From a checkpoint of a small image classifier.
Training: soap at rate 0.0013, 16300 steps, held-out accuracy 100%.
Rows from block 8 of a small image classifier, named by matrix and row number. Rows with one number belong to one neuron. Each number is 500 + 40 x the weight over its row's rms, rounded and kept within 0 to 999. All counts start at 0. Numbers have three digits each.
After each neuron's rows are labels from the 100 images, of 14976, where the neuron reaches its largest size: "colour at peak" is the nearest of a few named colours to the mean colour under the peak. Only what is clearly more common there than usual is listed. The data: pixel-art sprites of 400 made-up characters on tiled backdrops.
# gate: MLP gate (model.blocks.8.mlp.gate.weight, 336x128), inputs 0-127
# fc1: MLP up (model.blocks.8.mlp.fc1.weight, 336x128), inputs 0-127
# fc2: MLP down (model.blocks.8.mlp.fc2.weight, 128x336, transposed), outputs 0-127

gate.171:511493504492506555527547476389482509481526460542445560455566535502526520487463484547468447495493423525558515552476495480534460583495486509540556456478528484504564481500488486517446536518473518478492481417479511562567539468562418582455548475526458498545506544531563547465512392489502500497519492545532460495525523499466548539440438511481513566449475490535502513519402554460462483542488
fc1.171:493538549559500534393501534424476448547473499529517551471460476461540507480528516511480521516505552499521568506495526505503496510487532526486513509421508454466478502521531562574571509477576454464471459462473517474482497543505450505521509518497522457491490465425485480506513514521482422504460469509511383542476460505510487475547400514467549577553467380530481550565449419538495485441528
fc2.171:480480473568499537494557533514531469480490560547571473509552521521536525454494490527457495456543509484437474512479457458447528565500468530409499548500536523531428477485439518542452573514488500504582518523541487531500567451487535539495469433534515565580555472507495483423514499501510496504473514550544510479478479466479547531507437503465509543552467566446515570452401454476597493487431
colour at peak: black

gate.33:493550524474518452486512547468499551575489474497516503492433515523446519506567571509435455433509405546529461453563496548460532516493463530503539494508479547482516538488444478536445516545474561444505479490470501472503520439457483473474515407532486488573555495508482588400526483498497508400519562499452508549487513497486501454466478515511430493408457501514457441434441492554463516480507
fc1.33:465517538516403480599507495516549486481492519513509517521522398465505497503479502535473540528542542518454576509476453470495506457479434460551541532577523489510496507507509548475571533474439479492502553472473440562544442509494386428534561515508488569487479474509586454505500526460588521476551528520503474517561474467489529525544453485515536443557523479546485590434522540469500511506498
fc2.33:555422550557461435514606440472550473511447529455447550589447527575529475478540500503454547489544563466516439474448490501487442542534504487417559493531513537484520493522490524500511490571500418448423452495506489497468532459499543497527546471476540483416482528525456500583516505542553516566516471472528455487433495486443517511520507506541487509475499506444558510527499465492490437465478
colour at peak: grey

gate.169:530529481538469509495493454509543448466483513506575506484542544444476550551544500544462475507524461561542532475517438437509457531490513473524455518423543535497457552467423466544433508548532492432480586489544564472489449510500442533449427551490472488425473413515539487568504522480472564519525555466490463443496444450477504546445487522471505452502559454436548440523484506558491493448488
fc1.169:505519465575457515552480512529513490437504520462527503479516553485547558558562492537495493482471453591511501527492505492558447483464582530547464475486525518531443526465433505491393461494480467471419543520569548475508483480477463520488412605526457502456439440492552550581492543455516551532496537483498497475458471452448485523522514448514526469543504412482583500532511501553516496498487
fc2.169:535501440541426561484470479491500456524519427497488469544555485483559400442502559499512493522504566515533546420495508460545449415490530483456513465505557555566481489505497510514509572425451466455480489530556572505450530523564488502460453499453420428517489545485488504549543469430557434510466464492546496448555502478498480497495479512558526490466434562545537472448489507485538520523500
colour at peak: blue; green

gate.124:504495500527438465612556491533542484512482553495504496467441466497567468522515482507531428479559546505555422527544482478530442549494485540434530553485508491516449532501494537529480573425422467543550523465477471542497452594451512531464490487496495493479519449445516531439502571530527420524514537587515516537532458493538525551508518466515526471461516500459441536490462452570427494449518
fc1.124:569418550574503503585520487548512449559477555497465533481475501475500490548509534442521499479533503502536453514572512515528452518499482471483523542525468466523450528487493489486483598461518442565564444504479507563474463565467505515436434514537472453509505439486518571419441487529505439482480565579482473533507454501500519530563445434491513441518494520447440513467433473505421471494477
fc2.124:478504470468499555469447504519505519511473514424447503628522494492471447518501532426473474545540545511454480538481477489540456492515494582440560595510518475476536511556501528527482443547590505411427469496520517511506526517501490508572449513509479478523509503502537456564486508487498530477448484546518444423436425450474512489426538557550429551523490513509541531520488456494563471535454
colour at peak: pink

gate.316:535456482493570527403503487551536534480494541498523478509547506535502447532514526518512512512472488539549434539475609534533479467493460521454602514523539548431537477449480444534462498535445466486491469576580454428506515477467518490529496526503510512528469650427489505489540470508570441462454570494537496513472496514533485447530515487462509481457504473492544444547563511488489468480450
fc1.316:485458466508445464499494504551487422460488574554468497452528463508494489498484499507536489501462479562491499527413530463458500501514466458424528473512508518451510565586438501500506483552466522477478453460541495449495512533492525528512507555546432534580449572466468526480599531484587451501457491474522479464520484513466487445454488499429424488442537493492602516521516493544456549401458
fc2.316:479483471497534475515503533517526531483438507480438495423519476488543447490504496507512520505470429460548563425572471528485511546517500571501523523492471499554523469535559479515459479555487434498495494537528573491491492498517555501567556484539602540479462470537529588476417478471475537481479445524418437545519511510415450534510535533591512576498488542423455550489499416497528494518505
colour at peak: brown; green

gate.228:468463545513508514428552505504532431495503429483518486476487527570516491488443524498509531480478422463520479546526498480464457458438516483549491431482440513450521486531536588478499536494545548428517508511498436505470542485588509484455497536501475545518495408486441511507507569451532529615501598465554475479539512477456491529482493438486522524543534606500492508526492585529464435518488
fc1.228:530489516590505528432560501552521493476605534485506486531578517618486513510453535533505532499496510424493544524587507406480429565494473426505516529411510526536469468492519501491431522515503523467461488588526498528485532491487481516499550464435506521505477518502468491472565547491492498505537466454531487454498490514517462534519592517555512474496498481519420473531477517548521401460450
fc2.228:478519487516527532510533455504426467577488439490483410450474536442541512469566460466490500533475507529518502516557518518524460475502499566533506495568570423466518566551528555534575485462512495487494446483504492535409554487558444486536449519578482464531561560523471528503520507557522485533467470468447495532516416467536516450520542440480467488504462496582534483415498569465549532486479
colour at peak: pink

gate.168:465445487480490552490477525505470476466524490466429485467566537547476517514419542459495529440496509546477542522570538512505555463507427504529421532460512481429460501447548485475519458497506500516521436490391516490472500475554470517520470478458593498378498491548545502473481553448482491516447499489501439532572492477488520492448486449513470469536501426571387451491512496478479482554464
fc1.168:519507446450426489489552548456490483577521551505466511507494492467458481491487423534485486511477536504531637491569492551581564474479490506452596481479516510465502516486573454465518488522529516420554520504543477546564456480512519602494509541489472517452470512574525576582512524491518422431484467498496507497486478493476565480563522494480475482515593488525462506534471504503509546484476
fc2.168:535487461583426528549506443544527484519499464494467528526481490533520535481537609490485494454467479490499447486417466531462493466499390509502478434459514495460518439466469510517468473538485489488485448514441562505452471507502566488543496528504501536415479556523507486503573547414513567551494569460468503510512432479537493602479470573458554502459534550497450493512494500490563466468558
colour at peak: blue

gate.91:513513573571500555449525510494554576508448571471496447457494502483489470527512439497419444484504413482508478476483507480568534485522516508392548569514450485538537498506563478499532479463457499406576532504472508558509468553438530443502473431460497476489472513510539510466461479491549504509441471527531486596559501472548563508553478470504526488524480520513549515541513545553410480536521
fc1.91:455510497624476510526500519523447539543479527485497515498507515484521543505527450515423483486456557513543431516554503509596502452418489421473534529510484494509506442454449444499536474573446497393444482555553581520483451521514548410512442531526454428513551471480473489506488491460523552460462492527499514539464447518559530499525507482492452458474465547457495500538497545567514508514547
fc2.91:514484484490555463421505581520598494494501504462574441350505534486555487502497514468489506537519504495534509481535495531381533568505497527522475530487470532520479555553476488531532519492549519552474565464461478489449508495468460525547486449547508541506504524455543459526518520529474469524482474453498444490432552514400602482460475454457474481526502507549489518493576482485535450514549
colour at peak: red; green

gate.222:584585480475535499493438537533431473433533535532523491466468545544488472501470520508577528472577419498452594544458419473576447486538488532471465513526558529490540468457497512503527476459565479480483506525526568434440442523562481507455554489494459523490495465489549465444500553495469462507462530504463454459469491534500519518510497487462456497550494449531535595506567504470454523557532
fc1.222:479414546579441454570514519451517471489552488513500459466511565478530552414521492483484488433509411442508448464542554439422561561480537547507488570478486518458505511442487523491592513529501539463515452414519489456573571493478485515578525540491511458537519423491490511505482429530509457470554524481467531517545474507535470489474502555532489497477508480476417510525476533482537480483522
fc2.222:466549516404509549455510479513537483446485473466540523471493542495500516578471525452532545566577481506406493534445500491465446458503524509488509499504544420478400497527521498461465532514500450491549509577503542533494513549517506481493429498489478473558501482481548395446505482482507536539459472538492484469446503463528526491425442514474493449554538470585538523529552490448483527561605
colour at peak: black

gate.309:545498424532527440550564541517505504538504550471556521500527463468547522448533429481521455493523519528501550552423487475498521464501429606469498546525460498549533493503525458562487479522570516529495389514584507526507505517438501500445522471486479476539506512474544464474466443548478481525468529513500540449514523542468491525547570554446529473430495493524486489486458536519467465401390
fc1.309:473541551460465519478460453514487502433515517521422454518501555517469454545447531477461503498516473454475441448568507590475484488561523373551472479453578507496430523428500514503473485466452508490543581444395518473522508486521529521545532519493461549461513504510451497504487592467494556560474502499488471537470511468534560517503480447537453542593517480448491550517544486486536497504530
fc2.309:462464517488528521513517450564486534424471413561489463593526517510483521532572494536453462457497542515426491527541487399489494485452471445460521447466490537483565454495530519481584539554453542445557509532489487512507504489512525543472465428530448492527507539437572466485536503584483465493516422485465478524537482486494521428466504541437533528432463475471529532534542545436462541491500
colour at peak: grey

gate.266:572464498458547469531545501530512480461500491526470468533527544494518537501554493500461440552523571465474444474576456588532527563503489514480518483441478530440589488459495482467535516516502487490483552496497491479539492558533564508464491491581545534454515412534463458504486477454458490503508527467503576534523531484577522560497542496517516535479553532466403416498377543448532454518488
fc1.266:431489499447503548478457572488556477493539508386506483459507551439470448533429553550475523555518547534428464451489460470440485465444568539470546497562485455489430511493530571536506460507535517550585484512470564557471505496512449556508463466541517509415507539468501514490456541490547520516446502538508430526506548469459539452500481513527516427543473518522464491510538480464520430465500
fc2.266:559517484440452477546513514492552474503434502451416557496514452494454525513548557546558429411570508499477472509515488527498425469448486523444549505500459553522504508495478507562478519530432497491434523486438482497391516558519541483505428524557497481543484523540486501580457429405498466528466555518477516507521508485521472509504485526487491517465500516417563564536488560429547491507487
colour at peak: grey

gate.68:492552499505467545529443497492461518500447492450464510472460510503507441549474451481581553462449461462496505526496515490503517507455554473446532516564450443524504448470504547444419511470529422442483488521530575432441525473571452482488421510443480521538523446459495504551422463483460509464492532502531469459470485567583434469470515530528510443485452419514576491519483500437469445516535
fc1.68:519495500505549514436529461482455431462469638492462509486539382532425519527536542480463479464481513511494528447473455492446565436465514538559494444511467568513584512509525484581552590521488523473477498484440508465473499479554457465473473447546456476418571523434492549499519466528458460475527544543488556450521503504511483534467498486521517516507463491479502520510493567444518462513493
fc2.68:525406476502423524595574520560540471514479539504518518508539526450529437494512478516524511503507557487476552485502511508513542494536493490463412558508553523531465422513520494508521504537558519494475496497481480475477491461416446532499580465449424530483388505520489522443545575480509478494457533557516445534476511483468509503514469508525456606443547530548515521540580492528461475576513
colour at peak: green

gate.273:532441437519433499539436536400514503575500467485474530506530502556504523455432524474590485523492416549510574527546437504475521463516507479522432495423519421549563514506542486459519488445529506509518480512469506513470494456561451428509554476467497432530487568540499530478532560538537521502521485519485551462548454521549487559498469474477481519578548490407500494542472503492513553468455
fc1.273:572515465499434470546470550441452518502550511470554461480449524545471591469465463529626486478507503502444517542489410495510529483540533467493452488462554450561473443523484477500512499499475518458493537537508472580424529486482585434478503478479438516579555475514506527562501513500531497457521535544400525543551463471499486491499488499469500535555561513464480479484490530439465573465483
fc2.273:485591450551524416498500499514489551496485525375532460502447494443503453459516539469503447496487482493595474529515497505453461539569489466524486540452486510558463487495428497496484435438499511503514568474507500547427537531498526546539459516536520505461463538477523452486506540546526481530502502487558596523395491502508577532489514542530481565517489445448539455506428508578479480542507
colour at peak: green

gate.15:503499495460539519502446590539448561519491517471524469531511430467497516533415555551502507540501538491547508455510503429548417472481501447526554488571520491499510531381472536510566557499525460543575458542490401500453536470522467443482482457488516549444531533491462448494475515524461577539482469515521470430449535487482553500510496486553508513453447500470522503473523477566457436467450
fc1.15:473545444492466449548542408461551477467443517500530499441561546550566447468565484530499490433486487548436490522486554613504471531538517446447465488513471481482502465593529476518467519466470548458456532448504548473528432513514527511511463559499422508493444486510534582493548446514564460496513535568450507539529465491547467465521510545450471532536502541486512535450506504445537536469538
fc2.15:481444487455536514508562521525505554527529466448452497544495424436476551488517489571543499503543532511446460484478448546440469431460475540488565564537481538554483569455451486496510509491485482499494486507519456521441464526505502455530532483442543420471511483487520539597486547404504576494529549471571562460500557553518485569528522545472484412461522523520505554499498533532500572540470
colour at peak: brown

gate.129:514466541557529534474503565494535531448513468538502440473524525516486524544484539523465480413399478454565507508549427419467469523455489452546471487527470495512508464454579461522473461506537459542561538533542438574533459524489500494525526555495486497467442489490489555442528538551422521508424473458493542575550487551491539516449531428474565488530493447489491552521522474437479488507567
fc1.129:487495494566551494406512493480530482517506439405565523547563480551509427528516438473477459546486481408506525491451461490443403528560478527566544452452459506490471511509494518538466463482488565512492518560528525522490532494471444454486482524489509481509520411493459554501505498496523541486440433472478533549532512584455478424498510502523557506525466562523451539530544537454483461557568
fc2.129:482453499515484515520493500464479557507519469504500484449527504538486492477533482506492481590436506468512502582545518496533526463486534490531527536537461489474447548564471601553532587439435431519398458473452497563421496532548481499484473551499513488483515504478449558501452473500476462586480441478538491526504534488517493459472573553514423483541513487533561434518468575514455602511486
colour at peak: brown

gate.207:457472539508500375578446552522583510481470500442538513542466506520486504483496448473500501483487566517541454492532520538477467559525526529448512515458509463484484504414453447440521528535502492491484520551471431535469482505420463464423493527472488587479509490411479572461474548569541522522459566536451484484537490550523577475489470572486530484474500559523483530550533450535463476462519
fc1.207:495476489519491453514497488518583561514474523439512540556488481544522472477543552422516491526448553533531493478516548546432484480491470507511534472493629482510437497463489445467517509483456532475578565529476482516512563455460462480473466528448428535477499443530477553443477494531552551460495540565498463469443503545551470382555534537506455505460465548494441511455468415496531491504494
fc2.207:554499524504487426464477482431572533527559491434401500540491523493487476451509554464526482410564477514527421496481548503465513438552498492516487519532477460464465504506473596476493594463586479569464489482535455530480523456523501541474484425490467504583547494504485444442513501515482531537526427472502497468459474492486527425488432473496437556481504583463478546491539515481536472514497
colour at peak: black

gate.253:484483506477467503519517458519500489536522477527482536454564499480538485565477519414566514428448487465511438493544537538634468464506562513510511538543441474509470458487514524537455488470474443462491459494456487494559503517445487536485456556504481495458584502558504483430464499523503467444493535487427543535443399457481545476561496489491488479410513542465472568460531427491523548495567
fc1.253:522536513564529525546521477503564540516524497586486518514491532450519518530471453413528494456495434457533426554481554520573482545584525550534543459511440470468477520488518511495531512472503511471519519489454396524528522536439531473510511581488540451494590468522504520481502466489584513505471547503428508521483461426469514498534536399466524470484430514415464508469478436538465505531468
fc2.253:525577495474523568543538506490592452484471578470489540514494581459456529493544501460504461549552451506492528527489469468460551480507480535460524486522492548512469508479592557471516525532521592554503446487513503510507507523509413505543420497543457506501550466511442520539442437495503470485515422562484535488438540432549427491452506560530457446574525497525489445517475490553551499524458
colour at peak: brown

gate.71:536504509492508535360539486473505545437505507489558498554483523465540472446531575532488546547470618547458522504519494554470461518493470501438497472546551543519510498494474438491520419511516484494511448460485466460477538466590543477474517553525506486472501579499479452537529466544504482497467588513554444582477490582508482473529516458504513487535452454519407528494557476505469455505531
fc1.71:499517555473528488517445428552522502521495498561472556462506443484461485509491516510527420451526475477508496478560497438601466460506539525505427465509547524549520568466531568454506531429575489546518454461501524443477436448468462500487424455488508511447498541448518513408468543459441504502541490532484529464528536522515512557541508490563579497576578505440518491533504483477525550546543
fc2.71:580485443558531434492490519502453529537546512485515402525448517496522487558529453460545509526505586468491505488497490578457531532496436528542562518542455478425427464477479535445483546420505502493484503500477424554527465512533532499492548518390533456459540470543484549471562494495527559524469595526500587543482509479478485503474550543413465530484495489529515472515497534523468490492545
colour at peak: brown

gate.254:516547483408491511575526511560566487518491428459508519485535526443524482495436583526504502526502456432492468497542426576541491530473563481484549451467533526476498472456490497505521554456500472502481512525469475510492485456533512459524438526529488541452490411513536449435497421462526532490488484475521594498532482447526546549584544526478518442487433485446524480458442509414430521539529
fc1.254:460479518506451431521497459565543498554531469571483478498458540541474561503495551436505536487492517498492459526487530452449441469528456502453440492555526471519501434566495501493548511536526560568539554497440581508531527566462415477503487490517535454546429566515559535595581503504478463538457490549499482525442481518449460440489510508453467536518515474507518441474563536573549498530495
fc2.254:546464496536534548513448492522424496448549452472594457475443551508528433567486435476433490501540473411485517548477493458448501506477488482498514508496517498497573544480458484586508443461492417504521539473502546492463544553494523553498545513414512536440604505501506444465434464463464559477481528480503563523506518462487471529483512505487429585529510471469507465526568564489497525481493
colour at peak: pink

gate.178:513499543496463514515482440539523481461498606553542507463461537486572441513439540510483542595528490498502510493452539448491577505509505483519508531383544461560571459491511499544473499472526517494458516491517492468510519536453515497442485526506455458493477530531507465497465551449577505469494488499530553495495524476506533484504464596480547502463524509459466510375481523560470457640512
fc1.178:552516531512524470476442368485511436396439521468493548506539472459461427517513492497485469509479513551551499529516520499434505572493546549571510500457538496532503538502477511496499540502483514488544485531449542527574502523539474518523448515575456483550510507534475469509417569515547562502472480508439568531508515460507603458494498502429500471474503511562444470493586471533441465461481
fc2.178:540471507518455479498482513525539505510533465498474429473540538524526501531476524509549478439587489411484518458473473523526494422563521466469469512489516460505571486545527509555510485470459437477443518482532472554502539557495622459658563543474539468464471483459502491518519524538428521553486492489476435470543503561441469457455529466525489497445449490528472472539524514468483550509439
colour at peak: purple

gate.66:501497467446497546451441507471544428521504457464451508506475569556573496539449496541424509430441500523506506511504538444564513477482562521543490516484480444464545494527483523563480513462479549485551427462444494440491481474443455472602480499459535473513534505499452513576460478442525476473459456526550522471503405567481452509465561532535487456524515507514454543504520502445447478588459
fc1.66:562513532411567513532455493469499485572410530507547488404473542540551585523489517490477549546498471531536491484489457446454508517562540520449437467468481495440544567562482542504540495547495485538508513522467496420502548523462471470487439522474507503494487508466551479541474513457497511478454519505550488582454503475476476451478566535463538539485504508399465480568576579533491523540520
fc2.66:513451522474536560506540507426459541471488464533458540510541517455407481538524488427506559525568464524537509478525510568494527566510516452530541526429534491510514517506465413485435468487443487537456524525562499489622483484481460462449615446471479434565503492441439529487551526453547505538517524568459542529487512483513493539485512553517489523438508492532516513527507448502458460475462
colour at peak: green

gate.213:449508491508466540528504466513537498486477491493419452503484560470439498487517418513422480506557531528529604505535513520496491528483460528544533457444473534471540512435537475423504512515513513506497482489482478439483505485549475561509485418518527500510466462527523495504464422543505560473490514560520458574522541513446586470506533523494581455594509499529520391403490561533480467522566
fc1.213:501521492570388489551518484537532514516490492522477431522508519440489459480486476512458514516500457531498521449505533557452476519441553517446542486529485465471535562476479514408539486579509448459457435500502532537450490506534408593506469492544472489510544517496503507487489486440550576534452435592470493527530465425454533473478553504424524542520459538533463480474495466433543440534536
fc2.213:465490518477518495553546492500515476413440526481468507500499570539425493487490503506534493522539460510550477556474509536530523478456487590484489547489508470462564452525556476514479495457509533420485509480508496457479510536475581382543515461508469519481516535482475532548535581450507509570465487504501491421449428541419580544508499396492514563483509464431509530537459504504493490550413
colour at peak: pink

gate.259:441516494519456489486454497455484477433531496434479509498525506535486514521495506537549445543487527553474495574464567474540475491486448490482442460511515484447524492517506438499571457585473472532559414482516440496457493440550523478514540455457536550419527500430483526523499396500466545555506452491494499538448484534537483521445426466520545531486485459475547640479506513569520508461525
fc1.259:546474454509488427504516542477458497428507475444457497477626459501518544523537437452499540561545517503464493549456457561487450479487452518463520447549489502472547503532516437501515476536437484514533450452501477518431492483491509522544484529496496552480504472477462569561515437468441540481498502526529521586460534497544506535447441515491527532501549429501558624437518541531504513444449
fc2.259:461504519469547439469557416554550505553421494526496494579517505495431504537513560462530433457496524521535477434476520551524561479536495509549557535521463486527505409466541451486471514502539482437473465555477478491546482496528461523513476468489461516537536506455465414507458595420510573468455539430489559497485441519536536555466522487495540515490427541478546450502489483442517555523479
colour at peak: pink

gate.166:487526516481534488515481571492545509479472508481474541471527507507572490509506471443492517498536517620498520435527560556474546537509464430443467485488536538428464521452503486462562604490486461459502524522493468521460431546517600478519446418535545487510522519485479426522447470505418460483438473485565548572499577502506561526547507502527476462561469550519453536456518542524511519496478
fc1.166:471451480498472516564598551542514583533446563561473400478473505517509564478474446481520519478521519495495501496489526542543559553399510460426497574437454516531490485484448512474539497547530461437485513472485486524462487466471537538597484480523489391455474494552507489488541472464521497528454506491538528488471532488508564580543497564559504541488443469476521498492460469470511567477528
fc2.166:466500513491439516424488526516657521511502543483474420454518457507563471459493549509452487527526487460534482493533524473478541507535553555535457601604564470527538463529519527506460465467539534457450539508504533507511561518489502431479472483450421478440492527539546543577519535522525492542498498512573432497536536543510493491459445483447551458520536533475529509514498519459530500551506
colour at peak: black

gate.88:437554507510476510487521606500432520469518469496505528584512398544530523475504518505515521535471499497495596523466557490470572471511454485477434470469545422493508462533520560554517559521517508565479519457473504496507454516442446478522521531446440570546490587541488491541430541497503471565511425495484479494546478465487479486496483516509553445512541623504474539538515460537495546470500
fc1.88:497525531438526486519583471495530427494499476459494487481527524520532516533550481538458395527446483451520492520556450497465505539523473544454526467449533485534547576487487428485462539478473515543525522542470509539476528521490500411533505456554561458490582467495552488509540444436466520471478470449491525580531464470532459516494592532510511571459577481501509564510387514463523523491439
fc2.88:487472504586486580430461534522479546456476485563442534491518432475506527509519568451493452457432468471438540409531499498553475444522485514481430464514496537541537548511519523533531531480535506482568551449472494483545460491461433487487563519463472506531446558579491444458501511499505488514484393483531442530520504512472572527537504587505529476494492481557459524503528488491538416453555
colour at peak: black; brown

gate.121:473433498526541457548459503511441525403511466538510500528536498449481492523419468527562586512606451559505523473520476513500555544506478515493488492485482537487500577427529554491511481527485429428511503534516474449523421490534479554461557535456453535501562436464507482521499556540510464451480496474523551508538492420432506528448470497489536424493531563534572447558509489544484478492496
fc1.121:483434493542451508480456529500439516414506523534513506518541529415497487464485537531511546538538477535530501502432515528491494522530411492516491552526487487486464552528512529519509483527448503471555480531511495448500393530544456502479580517480479536506533412433477520550507559528474497505491554466519542504531475564443576458419435563509480502456526525516603488566496442501404492436503
fc2.121:505540493507537485430577456456442515554476522502541458493491483467466547534532481470439531496445525545479478519512502491471494512454448512464489533504376569497531549475546498477537505524513487564505452519507537448523484584426595544434459470531507494446560473547545464519505481385484497562465479422467560536525524527504446481487483424508538482563549530471448508462478522500464542481493
colour at peak: black

gate.128:530463533494504444450487577455549566556490489520545508526546469507534559503567435549497537492490500478449464506504455435533493486395467473532489507537503426496516526518515436431466544478460439472519460507511494471488453488493445500409561495521557505464484432525513495504523492549469530495465522548544501462523486539508503502477454522538423550510531537474456486385456581391536511466471
fc1.128:491475444503524507503468479475511543476458448436447593496472542497480470458456520548524462467484518512508446394495477495540499484528487453516492561494536562470456531483548476500494492523589538494474459521486535599571442554476554496433521501553532565508529418496527494547459563481508527474437542528531503493485459503453581543479535513438477494467429491447442439564542537459476508528552
fc2.128:523472471531482479561510429540558502505419484495517537458431555502507486505517536494486515505463540517552514496470522604539532475572534518510512564556506453426433539498515521434562444486459527542515493509537555416501460525440540489552548577449483509522451540551429446448503518446487487534594499512556486556518544413494477492506544519507494448432523554476529545463510504484501495518480
colour at peak: grey

gate.260:487516494421532473452460472453516471511470467539546507490480526439520544486503455439486476482531380520479573558569478413518505468401561569535493466513465491455487580501479541470530482497532478523522415526525594505472464421509514473495522508552481575497503530534516455458500512459528518451479478600532470519490559485487488532490518476485586530507499502516501449451535481495587534524506
fc1.260:500524546520500552529585522425491548515525483477520433476489448526478496551430588507485528497513570497471452533524469534467492524586517526529513453446536469544542415566453425533510434532476474529525558497554419459481562503518486508473516451474487444535460503471547505468484502567434468447586574444513491505456462539498541479469549529518497495498523477504515539522546470562417481510473
fc2.260:529464508530491526434496522561475519538472494484502540515441548553421464511492466494473443526504487476469495519510566438471592474478442492559519493461526531466481455475465567486550482499488532480449496468483435476484587506448489503483451509447592472537500462525614536553572479425437513410451447465531478456508471535512512558499500452512532465547551475496432473486542496431498497553518
colour at peak: black

gate.310:527505534583419546509587511457514497459483444472490542568525450511516515444511449439505538516483551463458528505551429510459529496511481511455453407484464447434452433478549507513502467487540463539427487458530467533453557531521460428494454448453443517485463487530507481551518552469487489503477466512494495509472529560530465456558482459432555470496570556522468451527588500553514478461488
fc1.310:522502453542426482526571516475469546596495544493505417542492456459415572489475493444514511530486574442488457520508513542509516459512488449508507519523449450541471452585504517498569452503534446505466555466534503498515453462477531499533507456496546500532552460510538438561472552588590451523507457531446463477542521506542431491460441466478557513534542549490424478498519492468499519479541
fc2.310:492484533562504536491504447568549552492513452538541512437561529483533473477511453544471519485506472486543465548539491521450462561494521514421527492457429492467473537446455450516497450532426486539516537548536498494541535461487522474415456507432519503480517582519460507512478424468550484410519485487452481548446501498539531602522532534478445486445543537439579526422548516549506491533522
colour at peak: brown

gate.45:524474513549481514468459502468490498504532482543498508504458484494462526526576517499497490547508531511445448586493460506526512490508436453557520505440562493459505547457438448504458476434539544466517433508455507471451520506492510563480461482481479530580439440573485567455488534581506442420477591473542550545456473465478498481502529491464532601569474427468473562527443501506533525555487
fc1.45:499551480445521499501512456517415439495525515493457502518522510455513499515461499539497551516486547586533467476498507485502449529477469489465515522517518521420460511473492490451527540550486441467445479505524550578519513548542546503527480576500501591520433474457537511526560429554530551522551504525477490481487392523531423508532480488567557512427513462517433463410477523502500410473585
fc2.45:455466511477498584443581465562567500530517510471549586537521476444540487456448548578492548471485493479472506494502554522497525609565491430527526452476506516535473553504499530463512554459469457479552531550530487484524515532448453450504536521489453539510519513492536427501490491439541532529468407495481522439507466533465502486434426510491525422475459547477562507481471523428500473540447
colour at peak: orange